A small image deblurring model, trained from scratch: 4.4M parameters, soap at rate 0.0016.
Rows from block 10 of a small image deblurring model, named by matrix and row number. Each number is 128 + 32 x the weight over its row's rms, rounded and kept within 0 to 255. All counts start at 0. Numbers have three digits each.
After each channel's rows are labels from the 100 images, of 14976, where the channel reaches its highest value: "responds to" is what is common among them. Only what is clearly more common there than usual is listed. The data: close-ups of made-up surfaces with and without defects.
# convs0: first 3x3 conv (model.decb.1.0.convs.0.weight, 128x256x3x3, each kernel summed), inputs 128-255

convs0.83:169139148139102141159120126080081094097074134134151140138111135128143122125144121131137151102103103137159196148194159146159143142126137059128085061155114138105160153079135144134087113109135101133131000094109107097092129056174137076100159114132105110091115153168202167134117174110127144158114206083102055115080045099153150107118066134068152147131027116126096087141132091126117128123122
responds to: specks

convs0.71:188116184099144146128133091153142106115109132125124103119124144095139095099144159101134096146157119012136109113166086153076078116167159076133062157163112119158175129116091178174127139111157149119134083110179106150120136076113113115082090121162015151131134164149121126080089071142076143125117099147112101093082131168161101143115126117157125165099166144168114137122099097125164129150102
responds to: wire mesh

convs0.2:126125182148107046138125114084118094144155137132138115127112118124099131103173163090136146100065112122122169123113108144141115074130195072140104093135096125103130091072139143125088105166092040106163025065119105101155121193163131103127131111168113120129097132132136171091147101096116161199145188065162116175090001101203132117097161164173115139110105107148098143093156080143127179127100
responds to: specks; tiles

convs0.36:157083130124181063152095000130149110118136098117173112133133102115131111121142146087121147149102104215162174102136118120115119134124130068136077065135114128078140113116153110123114136152120116119071066114171122123147126165200122115115100122076073063128176123139149148172115167083135085165134102101157177102144096053119138165127119185157124103108154130161126113132134065117161070136143
responds to: carpet

convs0.54:113135155140079125049083159113156095152108184107044077168144177072115157146092109154169122136168146208096156077041186166112120178130090172123109065134089147109143029118143086154149119135087137126102143162148145101141123123102167149127165107083181098111137141127104093155053140134081102120108084137121178103105137136162138156128081103084142168162148162116095059169123148111127115093172
responds to: woven cloth

convs0.52:132123131141081126152177083068164066126046136123101080121153104091123097131144123105160141096147139126209115166147187139055138142070128128097150090100142162143106080111097145081134125041040125127114133132166125187184128134125086116144110160061150112198162150137158138099177156150028103132130114141182153133118136105086108076082064118064110147149125158000103172154092162147147103089146
responds to: wire mesh; tiles

convs0.70:117171152133124155191166137169167039097143114114145091117098116047083116054074110137083065215185097137130150185137104074158111106146134135108133118121140129021137123143188139123120156102087128045141108131129069056144113102188129147153112109122166157125135161123148130106093125135046144141137082170132145147057159135045063077105094108117129105168123161050124176126127117114072057122175
responds to: wood; circuit traces

convs0.15:170097130140110199093145161209123050122156118142162098158134154061109138160079066113129167173104138179098122116121120173119176133156062152096088175135145132094173076157092097146131132123162099148083114164078157122128192148182079143157121133112163121034175122104073142185129158125049119119124178168088082063089138122173181151125137127107071103171149146099115103086143089071150083105179
responds to: wood

convs0.122:119114178114093174094122173149140072122106186116028088134126149141146159156091160143172099094147144098099124126108155197081137135183060103111073179130111092129089157112048133086161147164189151111124170138174121117130092153122095158185122109111188115162103119121050123148130094144127094083085148178112116156082136109172074148123112079105108102192131135098167152150103159099129097147161
responds to: hole; wood

convs0.103:115109179151137139060118099166189167150114159105147111109141136130179153073131189142135102124145096124097133091129161098093084124156114143141153096165097122115075128123079123095124148128135106082127105129152167100158115145087079132141159115148122171096132135146143042130154125113094122120162063057151151116124122116144059149134116106085153197080157146074079067126114075144194097133132
responds to: woven cloth; specks

convs0.45:160121127155114169105133085085086141152050155145154110132190127097162131191076086136178087106110147103170108133181157097115103135077119157144192185065078098133070115130087116099121139084150078123087136086168095166109096051098134099075095103154044167165130122177120167086115180123096117096170163099152147141100110123131103166107088158098163084151091182084126168142147107107180090100180
responds to: woven cloth

convs0.18:074141080121153123137100091149127117194148145102137104123150120149190095191138158113142066141093103193066117081147131120089119168107106059129147073146115122112102104143119184130161103195087128099129113137136133096126099159039116152129119110166120122101070158140111140097090121099124174100141135152049159112141136156081144138153117105144125097127176071151163158165136083098151099094169
responds to: carpet; wood

convs0.114:192129175146057195108114093166115140128123160163117076110118141066136156124112105144151205090104091053133102096151128170114068113093147167155173159071128155123096115113136153087163128103125120130120134136142094147073108115204162152132077103115183126127145124125115155138085142149091109103114079103127106138102118101090178190149101092106113111126082188040123132088112206130111130153160
responds to: wood

convs0.64:119123156116142158124120119093141083138195132119112120155176117122091106128154120129131105101087117117121080119111182146148120123102170061135134104115095128100153107059118141171092093183089000141156057081079105111108136082178122109124163138170144143156079099129146150076118119146146149145101154079112057150091007127128133091052113152142088133120136092178071139169183099117114113128098
responds to: specks; tiles

convs0.86:213082113115099124111103083110098039089173099071133127112157169115104074076028073151110068105115089194110103119117113106107145101104073153074119122118125125118170085125120092088099134124163043125129162124007143171128139088124130129107186123168159184094133125116168150104156065101116155114196129114117060216080063100055131124128092128122109126101187122124139120087156122125097153169131
responds to: carpet; crack; dent

convs0.61:192117159064133125166081116133122105131141127135146113114095133092134114121128093086187102120110114101165136161106088162174123106081140105093026104086173113169094091148114139139128133178149040102153099083161145096107113066123136131108150049106119180020070104147149115090156056129124133117104143109119072127101084063142059131137087153151095130128142124125174118119096126177182137146084
responds to: tiles

convs0.23:110151071168105080138158125170105111090139075131125067116153065101141168136102169121165154145106122147127159146199110050185170119091144120114047083118184152061140075164160131095123123085166124000085105077066075063128124105106114144127120101144147188124134147134158138033149134154092186196145175081105115148117131136101087105098087140104140089155143137099096127143150086072121018096090
responds to: tiles; specks

convs0.111:139121190144133127143124052106095118087145148132128146115102143151161142143174157126151154127007120064120122173114119124175093110091176114082140131096136161177049098109100203128138174125133134140110105103193148113136084109142169160154158119154115159137118084146131159121137125108127106103134121142116119121114127088092134134164152191132129114129133134150144142134127139141126125172163
responds to: tiles

convs0.77:083157129140134147153094070078145102104174117077169110157148180135069087144188163135124141207145144127122160133136110085115094154207080087129065121034105136095164130128118116139120148113146048140168095095148083143114159098141096071087071167097144161140169088114120110147115137101160062130093079143152167094161110114053162091082153160161111085124163144137183140129089045107070149125118
responds to: crack

convs0.42:141122098134151085147071109121208145085229086094092107176038108052111058050090102091170159166150125126129230080124149136148162177034089109104142087128157098082149124127134153123098099108133073082084098151138107125053139105097153109144120213143152111058066137089127140101103121126105158094109118097161144150160125212053119095124097206149117157233186119137129125139089120103128134109136
responds to: woven cloth

convs0.37:082046137082111176137094178119155150177148114121095136197156120107196142175073214136137160075162078123124053082145177142163106101107092069143171128120106139126159142099132121090135137139109089113097174163162175121141187145210112169179136123160109121160133131168106208134136139081096077140152133125120078107067098111152136125144133067094125166115143113119144171147092104138103111149097
responds to: specks; tiles; carpet

convs0.10:116107140144110096153191095127208132155137078126091133101143167127235107061155124090125146163158173190149139161135173147136153143125189054064152126128130089188126113111090169121179151137148128131059038000161160125125110113107113029116195123126121091111177074150099060185127076119123135145045027112108162128121129125131077097236131140141127173084152145126123098116107125138130113217101
responds to: carpet

convs0.4:162092138166131135050146093204140165127157190133065069132143123146141191136080200103074070152141128137061099096135086099133094159118078147129102155092208124173094122170077178121171137206128135156104135139163160047150073106059170113128029051096106109090138121149082116069107136106133124154106098107110112115146135130141088163115143151126113103049113086133160083123123167100186156165092
responds to: tiles; wood

convs0.11:114135111110135112096125115128089098112102105113161162130168143116175159072086174071074112080066139125112088118129170124117165028092132122066107085155163143154088108170109048104094102181064092150113105112139130106098123108127135161161122174114123092089112153126122174142127141108126089164133122165169032106135120136115088127087119162044098157027159151094132075156126101159088134125126
responds to: wood; carpet

convs0.24:221159075184090151081141132119147078085096147128077140154076088085156092143063135109138108125178091151136157129129135122155161116131154127150107168098121101132114127133117088160086094050058097100198216117154123139161095133105141158139073079171133173082134109152117119131135116127084158152130145136084104139043090158044122116159060073090117046142088182089052096118131140114153127132089
responds to: crack; wood

convs0.121:133087096160159090142115030122139119054140126092174134112168124105080114087171118107149130175031105123086147156071124096093122167149110126037108153136098129179147123117070080136109139103134153097062057115138072085115071120182112113097169144158163101134117147105119075116164146074149150096185200128096149145143147127072154117144125184115098117131116171107185134162096116087203146075154
responds to: circuit traces; dent

convs0.118:137132141138122122105096115180101141112130159173114137007092138152150140120110199117195100178097111164024187178174088155165147144143143142115118195065125106168106107121121198106134156200141150152049134130125174098152073136109118203052136102118113152036103103135140122104112185146107163097128053096128091173159168126117116130167130132139113146124107087176142125146117164071202103142132
responds to: wood; brushed metal

convs0.56:140140094106111098107125134148134130082083084118115103145132111089079178131105098137111178115133114121117155117063144116122159094114138128048109154116091150101143054181029056174118162145133120140141150109175096201170108160116141116090136122134109108143117122141056102186137118139094098161121176163110136117140041126135173123192078157111114161127103126080132100125136085106182085071175
responds to: smear; woven cloth; wood

convs0.22:103141136098095166185146155099122077117141128106095126104097152128145105088103115141096151120104113195119126145128155098090058082089073105091175100102080145145155098152072163171138160095236131085116082093126086116099099104139116069148136120121120161121130092130077141100166149169132127110139126131123149047090163094149103088111108159108078110112082111095089176106140121071169198162137
responds to: circuit traces; wood

convs0.100:133134109152221159133138096092121113099141107101133157122103172107114120070158079125153101125112148109118115130165129138106097095173134112114114174111145141105155088098128099145167109138136164101139118141121019140077053123080111117200121157141013097121112137078124114174068086124131160137115124147150112136112211135140138124117122116139113133111134117135129128100117109111076054111126
responds to: stone; wood; specks

convs0.53:168107123150087092104074155050052100148079100117195091133057162140119157080104122105141168086110140146115255174144158135109138138097158103106073113132064101140147121139114129046130091065117083099133081068114073116171181067151114065159120139083182104033096137144163145164199153143125129070094158134162113136067097122135123120110136130174115111144083140140141082115117108196118098134142
responds to: specks; woven cloth

convs0.43:119137244147144141096123117041146196160091162077127047091147131132148143174066095145156126114138111236142101163089144150128157070119066104132069170117085158132092062092106152130154165119131100128102109140208217183088128106107157145121115096082148107121150073114148149151110198097064162127067168128095162138119160101088138157140166136113164143075139118101141130153136162150105087139149
responds to: woven cloth; wood

convs0.87:092090137118135072145175147127121056175105094137129060233166118164123160136102080140151096139142124111085126111176111158059089135189080131143085135120099123102199160169122116091104116162119123064108087093034105094130085173170120138108119152182145076155106136102135084132149143077180140152133176091173115075114119090091119184092093140150186070195175104116097152052151137132147092147116
responds to: woven cloth

convs0.75:161145166120102104136117104106101114103149133081096109175169192107100138105073127171128135100157116106128116141062024116171155097130163105106109113127157112073138125140119087073137109122081083097129113105093131090140122229119068134166119115150159071118119220118128098115116120176098072176127119121161156117094120109164098139099163117136168135113138193118187132029103120119180085104105
responds to: specks

convs0.102:111062189136097150105098058179108148133143170255113118099105120109075113059144173152170092127141142117147122171172110130098042123153165082112122057138088143118083123140147138080124143135078042125174055059151106120126069109144132107146141138056131112121130146142178101132168094115099148145211063099161125119122059152095123168170124151186125137087139140127132163082106120125132133161114
responds to: carpet; specks

convs0.95:150118151130171017141123073190127072092172089092126143103151089136083074139165097124137112131016087135127113110138150149126144113088156072138086080143135143098104121063152123124099133111156109119032064107146055126117155128142137170116104132139112128121151122134199106116088136141122147154102074095117149220087017122038172131135134082120120095093135121166096145126153144149134164120114
responds to: stain; circuit traces

convs0.29:202117133153129115143114062148082137162144178171154111151228127136162106109190161143169171109206125110159158151149133105108095089100172051200092116128134172124102157154168139123083125142074080122195092073040162119096125134134175097118104158133156137128164167122139121095124110137143115081154109050148085177135080113117104095070086255160171165158121079102191112136122151146113111127152
responds to: circuit traces; crack

convs0.13:152124092062143094148116153108126106112107147121205137150111073086130062127144115183153121157091114163122108144103072139159143130111137138111100105052163094148126102132132102123144165150184116160118125141183144146112119137177172075110146058106089151075154102126144163074139164092085173127117102133117109128184155206108123112147108144134104090141106099096147141147118127085122150118080
responds to: wood; hole

convs0.107:135111120077098100129102112130117115098142156097135127089120142087065062144133124170123118176181132080107097066098118239106146109153134121106059122078010137107138129131137141178184080161032178167152147119134124134167109152095176150153122106125176160082131145057174112136132104136108147176136082111202196106096176143078110129147057143120115104128092153116146137109032198114121167089082
responds to: wire mesh; circuit traces

convs0.48:175105183108114088148135103132137131126145127135115147101086145134127091136152089107091065140107121117120144110151125150162144124109137108154065125123155129175158131076142153222108109120181088142077120134139138134192198158151158098184131127069037154100115116136061117117090120097109158103102139160142126138101143126122179097113113105143053150138108163136163111169114100111076164156169
responds to: leather

convs0.19:141085176122144179141111081163101117142114170142123032145103161116087123151109142126153115143124105175183130162064142131112100126094050079091109088126188132152088088075145138063137111126136109128118054180092173133087173130214128120112120096110185099131180187161093172148060213110126113125099089147101122144119164073122184159124104103143084105157183171145118087148145098088108083122207
responds to: tiles; wood; specks

convs0.27:153156067117107080134111143089068115093117101134156146112162132113123127159124119151119095120066124158139126128171124097119109082132141154074156163101129126126153125119101160118146105111143117111103173127115112144119125134083159128129124138184081101106167131106134120143112110103113149127122179144108153097123119080109159099155113130130144150141140112124136140138146135105101134102153
responds to: specks; tiles

convs0.110:160113061092189104136165076113083218126113139116101095078135157123136081143060096116129091084162118097171115129153138141096098097041178168147119153109145140136184102156128084139110100116160044105096110129130138110149086118157083122091068072127112162113168150159112103081079179123100154119109114077184092111090105088113107114133028127152110105111129110099199139070065079134146123095165
responds to: woven cloth

convs0.67:099161118151107073096161128082110158120128103116098114114135175101186107065163156134122106104058131092130139113058141091107070132132152128104076095097138147158020144135132083127109158124145121096117036169165163079120188083096110197154176118074060110107139132130150127155143128078166125114181131177163169076140111151104157214100162189130187140116083180128099155166058107150067128121152
responds to: wood

convs0.81:085113073151068125092162189155075067111195035108119124138133133094140075144090091155129193167137143073099117105087090147088165108152138154121039156077141127129175110117190195175117090121131057126070134162113070128146146128175101078094082157142187170107173134035151206138124137124118117111128127119135100067174099135078134098093107131160109124167122153204111078132112084077168100123067
responds to: woven cloth

convs0.26:128098087163143072185113011138192147159128081125067120106133154115157100107106151124142176137146151155199110144136158076143098145122192034138141088044116125147157115124103147103170134137144160104118096164144123138099122111160109098098158137052102129123177117155084113141121111099136184123095064147207167079113112077156107130113100179167111131155135146122153163093115121146141129161114
responds to: circuit traces; scratch

convs0.68:112117108114117090130137076162139123130133118138098100134124134099123117136190133145137134145132145201116114112102129121108139150164101117158155146090144129147164111112163132131147145123160104150110139124160109157099144142147147134094123146113129108122085124139143126103105137122097139071152097167098141117097124121143108119137117157128145116183112138103128128126125123117152141141132
responds to: wood

convs0.41:144135108154162113122072029112154105109149122121115117115130127136160121036181116104156174139047131075138123117163113088093084090117189099156118123172128105169055107107073112134137163157162119155129030057188139109167123174123089104108118146082012124122142108114108133154108124117109106139125114127160126091202070145021107147126128182183119126081071130114142140108119105095163165164140
responds to: wire mesh; wood

convs0.50:140159236106118140104120132128114134118074062137092060085088188128175148204140075120126125166106123089119112149133114143083193163136059110118127161106130136171122026102109106173115152130164138141087086185142205094141135163102106144133125122121092123127121119116012200137121108121134116102053156108142145132131110140107121121062143130129178179196098130117140128156126161155153027104117
responds to: leather

convs0.25:174125089097120121183179126079094078155180102127100137095123175122147095234117136154114108139125133173099092078139214095175097082100122066083192067165104117108109148119125180163116090159080088155112162139089144173066125053122151039133099148092072070149066132141122137063123049108111148141077137147082102152093112141092115069143120122128146150096153153138178151111132079080170119023125
responds to: carpet

convs0.85:142113134187094158077092091217159205085141124143076118104133119153134178151131149129113079110193131161063122119084088145086114132168120168146048132149207083087067130131044158103153119084116151107115103116133159042138089095115162120146114066122144099035167144114098106089161186174183108159107110177100130072099154141100075126130077138156155060075144151178158064114149232136181149103128
responds to: circuit traces; wire mesh